{
  "method": "mae",
  "encoder_activation": "quick_gelu",
  "encoder_bias": "qkv",
  "encoder_positions": "sincos",
  "init": "trunc_normal_002",
  "muon_scale": "original",
  "orthogonalizer": "polar_express",
  "steps": 8300,
  "final_lr_fraction": 0.01
}
Rows from block 5 of the encoder of a small masked spectrogram model, named by matrix and row number. Rows with one number belong to one neuron. Each number is 128 + 24 x the weight over its row's rms, rounded and kept within 0 to 255. All counts start at 0. Numbers have three digits each.
After each neuron's rows are labels from the 100 clips, of 14848, where the neuron reaches its highest value: "peak on" is the class under the peak; "strongest on" is what is common among them. Only what is clearly more common there than usual is listed. The data: phrases spoken by 400 fixed synthetic voices.
# fc1: MLP up (encoder.blocks.5.mlp.fc1.weight, 1152x192), inputs 96-191
# fc2: MLP down (encoder.blocks.5.mlp.fc2.weight, 192x1152, transposed), outputs 96-191

fc1.211:149127103106125102148128116106140119102142105105146138134140138116126175192120079107123122123145112134100149136113135113123169109112125141149207161118127099150142127130110110108195133108094157130123102134077122103104131132122135135097160114095126158139117174134094173089127149118145068117
fc2.211:118127112160130131121137139108155128102141168152119122096137121132129091067132176152115120108129138154112114167155107138132132132127131146140102110119141153123116148141114131142074147127156101115133159152177130193145122155134150142133083108151167098132117140118162098159163079158135167167
peak on: /k/
strongest on: /k/; child-like voice

fc1.25:107134128099140129147134119135119135132111126142121151138125136081138113149094108109138128101108083122152136147096111129067040140100082103139142128145152145184162151156117134147175136104110137149139102154146139096142166191141106119121118137158125101187139140125145132165088123155093088149
fc2.25:119071137134142125164109130105162132094117132139103121138120151125099157132170119183131095091161147120129166091120147115123123143126119134124156072135103095133165126131136122068138153094170151149172157114112132152104092110110114086120129163122137128125138104106126125144085122130152131114
peak on: /s/
strongest on: /s/; clipping

fc1.353:140136155129099102156167131123116175138113172093123121158107140099119113120110148135170149087065129098170130166094108100199119096108092116112141155149134125120153131138135159099129119134097144107140154123133111086152114141110122126153121137110138179156112162123144122128176095168136130171
fc2.353:166119115091146127121142169169104109137118121157131136057180142115146092140136109136091145135092115126091142148150133113104119161161154131142119072114101117150116169121143085148109140147126100156145119120122079151138123123134070120115159103106114152140135106155125121135131157093123131137
peak on: /ɑ/; /ɔ/
strongest on: child-like voice; pink noise; clipping

fc1.60:114130093135139139093122105124148159100105117095130130091102123133162131082141144130130146121160124097121085146141138136169106128165128138092126107119142175112120125143137109184100161130118082100119127150140134150149158125113115149176138111100135141151187131141158153141150140167128083160
fc2.60:136149148097109101107143113188098127132147143134129103159139148126129054163155149107136097142107135101134173126109151122124164118115112084108137131110117159139137138137154144118113150142114146102132148152111087138094115107107123104096131106142090170081095096180121147149133152126126136145
peak on: /k/
strongest on: /ɑ/; high voice

fc1.278:127156136117115160126155120145117099122142142137100140143078102155190102117127098097125132130132121162157169139124171130123129126105134102123124139141142133151156121131100121122107155126089183091161124140131113098130124137181089171067131113117070154161170119144107144123152091141146141110
fc2.278:099150149169131098145129140100110135122154108123166104143089130139107167104115116180132126137131127081094092136116077122137088122136111187180094123120137154146106096155124104119122128124085119167112144138113135115164149087102138096137075161181130135103099165123071103151109145140160169133
peak on: /k/
strongest on: reverberation

fc1.533:127126122119153068144121123126092149122152114098137092137156096116116085158144102156103134161117122090119135106107168116106099093129137158177147112138161136072129114123148105084118107152147127133128142119142125156143177118128151117126168079123144113146152133152126141147122162088152129121
fc2.533:115132110168114121150169112196140117116112141122075145080139152154115162156119112119115128119094157110128147124124105132150144168145161102122110132137142128170144143124123110132115124071123146087114114115120083105114049132101125172164115123113112110141113139146139108150127125138124123103
peak on: /f/
strongest on: child-like voice

fc1.514:122106105132122136095122137146152137133155103101130139121110186119118114162161157105124141131164124152139159151135141111120181124098125155157113128126143129136121168139113181128098129149140111093157113133127130138083169115121108135124110102125114118114139187154141099146114123139111119136
fc2.514:111152155155128144156132072122094087142138137126141134124109082111158129094119136109157165126160080099151113126076137089168129153115130136111141138119134106123153139073148178140176146144105146141084121165132143156146117160119142078112139147120124092132141138109127106115131121128127143130
peak on: /ɑ/; /h/
strongest on: clipping; /h/; dull voice

fc1.349:113072116134149129115141133131101144098146107122114143136137141110138138183143109109136158145111112124101142098117134176060129153179111186150092117115158164150102121129113140106128128139137129189100134189110134123109120168127130131145116132140081133157146130142087107136141141157149113171
fc2.349:124141135144132161129156119144138104159123132141132145133140149121141101103068117147129096166115158138112108147138123134157116135113147091120113108121152106126178104155117122146174113131096119107136078084148107080162090105143085128151111115104135138126125142104150178120128125094123137075
peak on: /l/
strongest on: /j/

fc1.687:145145141146104150125134159095142146069129132154173099111175141116136088104114142145140127098128118117129108128145122126140124145127124123146115140152103111119108142105111177123142132149131165108076145100094135154159123134156144149147147127132145170137108118090182128169117158133120151113
fc2.687:125120147119146105153094144155164123169119084103125076133105101133109089157137124138104137112114140145131140106107130100122140071130150170105153120124126124136122153122145144108054109123129096118106137111165111145138152106111167120136098150120153167131108151130104157140145097098132151129
peak on: /ɹ/
strongest on: /ɹ/

fc1.16:111123141109101167125145140148155110063129143160126151110126077121123094138103147141176109109155103143137131124125123140113099150090133135110148136095156156165117152157108126154107113148141184103106131131110165104117156119113096126134137157151156083157126128111141105143152151163102135171
fc2.16:116136129124142155148109120140176161152116136135137125120113178123135175109132104143088122117187146099099102119147128098165103170146189129087101113147139137114110097155110124126118195135127109153122105187126140134104133128110160126155088131163129164130108155102101152131078125169121158116
peak on: /s/; /z/
strongest on: /s/; muffled (low-pass)

fc1.670:121102093159133099071101166137111107101139150130123127130174122152139092081099119198126173180116122133107122139177123144111113074151092128129140098135161119102135176129131187082131167097125148161111164114125133125145119131116157112100128115148150094103123171145147158109121146114125139105
fc2.670:114114097136128163158139123126139146121093133156112118121076100075153119167152126077133105145156141092125102109081124137083166149149149115127094137138125099158155114111152087163085152128130127122133102127124137115126165118134102115097153139099126108139119067107113130144159127120102118111
peak on: /k/
strongest on: /k/

fc1.559:132120155156155123117152131134133138149153120131139167125113142132117142153131130163132181088138135126123125134038120161159136117123146137106120123135165129121099137132137121136144134128141089159096131136111113144124134177163107146110097130154097109125120145149140121101149169110113096081
fc2.559:144135132098150109165115123159149150094116127132110143098174093138107127114112135147201144142104109125147142134102124096152148090107129159114150127144130114108092130132127126125128157109101134148068112166133108120169136124180143114116105097132147159153136092137134125137103102057157137156
peak on: /ɹ/
strongest on: /ɹ/; deep voice; mains hum

fc1.458:119103135152134128144119115112085142116164152102127124117150110102138119125153145105134136104165134102140080147116166112114130191114126114078119129132141123136104108142108138167118126158150150146162142099140144117119135101153138096128158128084120164118111098166194160142071123100120100113
fc2.458:141131142111120123139120143137123152157141154145109119132123114142126111100123103137127100141152095157118185113146120127128129100112116116159156119123138116162171121120159164120147134099100112109082125140081093171140138158113138140120125097160131110174137161101104076094178106107143153157
peak on: /ɹ/; /eɪ/
strongest on: /i/; white noise

fc1.677:112120138072114097142108139132115116145090140126129111135111133094128142125147138098174128138126133143094119172139119177112146125114145146142150130133125118131140106204095091074183141120117114103115143141114130109114088144106120092133160139105113157111165100142098143101113145081124164079
fc2.677:139126134145145122174112135113156124139162137124147136126134133164111159132099085152087091128141112084136111098137146092145111121132119078115114133129137153150119140118151162189116133124162164144128139136150141132170129116176112154128124114174173101111077146124129119154121124151170088146
peak on: /l/
strongest on: child-like voice

fc1.499:132131138117108139145160109149138131103119131140127146112122143099137151144109144141138107120139153122129145122134105151101143100137090146110113140132125103122155140128095178192126113130103167145124113104119144121117082101104143119155133136129132157130165077143146150132120164093114151137
fc2.499:145159133131195109102125139094166109103174147120142079144120113123152100095100091064140095106104141119127114142161109125155098135114139142114111132119095103168111152143134100106108156130148101140157154146112111124135133124125150123131083161132102123126141192137136133133087122168125103098
peak on: /l/
strongest on: /oʊ/; child-like voice

fc1.535:135120101125090096168120141129141088139125106098100161151085185120099113148138161150151143100121105153120121163124141145148146124169147169166147152085092081122150139112096116104137133123137104117156133112118136116147102137124116124135098145180120099084136145101139084133120154119147156117
fc2.535:111139128129129150125152132100094126149114098152138145161163111159166141116144086141094151185143139145121123093132142088131096124152112063096132141166119117107107147131149116116127147088122132164112138137141155161130138114119175080070104149123145154176116094107122075116126108146119115147
peak on: /s/
strongest on: clipping

fc1.309:136129159131114160148159128162119140156118066138112144165136155114138112132110098149105150130139139090126153093123140162122120102134101096141101140123130113220105145138124127133133126139100107143121138125118112152098104117107093121105159111152101134132154135115122152103131151135120139097
fc2.309:117130128133132138104124069091107119101160102114128100071154141164091151107104137103152067096172106101092154126107101118186158112138115180150156133118126124125073126124142108141141116181116120172116113116089120124130130127111160123115111123148156140087097144086138116133102097128143121161
peak on: /l/
strongest on: reverberation

fc1.574:117131125082173079153170074173149199084126147077125124114136147171055093146105104124140077132155105127175136142143161132128117133144070114140104137124104142147131127186106127135173072123153101113114129118149138123088126121084087119134154099147117111174134175159162129117135104141125149112
fc2.574:123124145103146080161117109156134101158119122111134132120137101116108109104147137128120134125180114162142097091134131099107137108096115115149162140108144156145115160104105094149144167124122123130147159135136116125109112140062176095149143107128123123132115080147142114138095136106139166099
peak on: /ɑ/
strongest on: child-like voice; mains hum

fc1.440:106098142140151132121153116081094116092130103117131144136111129175146129142114047168088162157141103099159140106169141123103086133128129112139108109116099120114125135095087078127129114096133158126180145157152112146151097139137132085148105132122133109177146167154097101127102150076146113113
fc2.440:125103121116102140132114144152169150146140117129147124158153132105080133109139182101165137145123133148155128119111127150144179112138112121098141129103121107135172123128123167115116127118136110130097127097085107092098131095113161151155125121122156134094107099103114137110137130201091126172
peak on: /k/
strongest on: reverberation; /s/; /k/

fc1.258:133135160148139146129147106106113129114105134142132098105144096068139123163087108134096146140095129162118123162173180095106114126081147111146072153134119098117127111153128121152153156107112163151122125143145160161120109157115090141115093123138181135082143152121089137169095087143109158093
fc2.258:138123123137084130146127126137139150129160165116129142110075141172154101114207140133139122135094132113115139128120124162171132091152111122104158171123123129145109101109103140100095135129146107133135165135128131086157139094128139154140133094111109098119082088153147133140133129098154130155
peak on: /k/
strongest on: /k/; child-like voice

fc1.587:141125170106126150126119142128112144137132156119071130137119134118099127089120161130144174126142114116177146115146125124096085120156135141084148122127126122144132088092161121158098119105179127152096137104086148150125189114169137127143157136142175127124122072125122153124127124139123093157
fc2.587:158124096114155147145128146108140177123141105141194113126143140135127161117120101093119105128144125163108103141137115127163167143109134113174127124135111143091147111114112094118158153107122150089122127132168123091116100144082125132103113111066094129105139169100123134096131083130126156090
peak on: /v/
strongest on: child-like voice; muffled (low-pass)

fc1.31:137168120113151155141121120128178164139162133132107113142135135141154096134111119120105112105107098114131128152129136134146123139129109111125112129112131142117104115072138182141122151135099145095163122073096115094092165125153119133101131135086141196122103126130144122168141132124114104150
fc2.31:135104125086153130131127121095082109158125113119146089131094152139127131110128105155157100102158167143144104134109146128145094068129145103101151133108139113120170112135139113093124122140109165114074130155177136122198136115143123136148153154123130133148162119123098127127121132117148161132
peak on: /ɹ/
strongest on: /b/; /ŋ/; text has "bring"; text has "bridge"

fc1.362:126132139146139111132106155131174146149121122111129125108105130136130120104073101123094186106086103109100115114186079140177136134161125104140103142127119114135104141151172129113148138152123145143141107081056154157134150099159127092120186177115138102149113126143092148174132122141129136126
fc2.362:113113132141123152148116131101101136122161144107176133139130149164094122102153122138154092143125187122151138160111150118120092110122094122078144145111134143139172136112101109149140130158131100105133095194167144101141109146120174111146109139164137118125108108115144119126114096124094127127
peak on: /v/; /p/
strongest on: /v/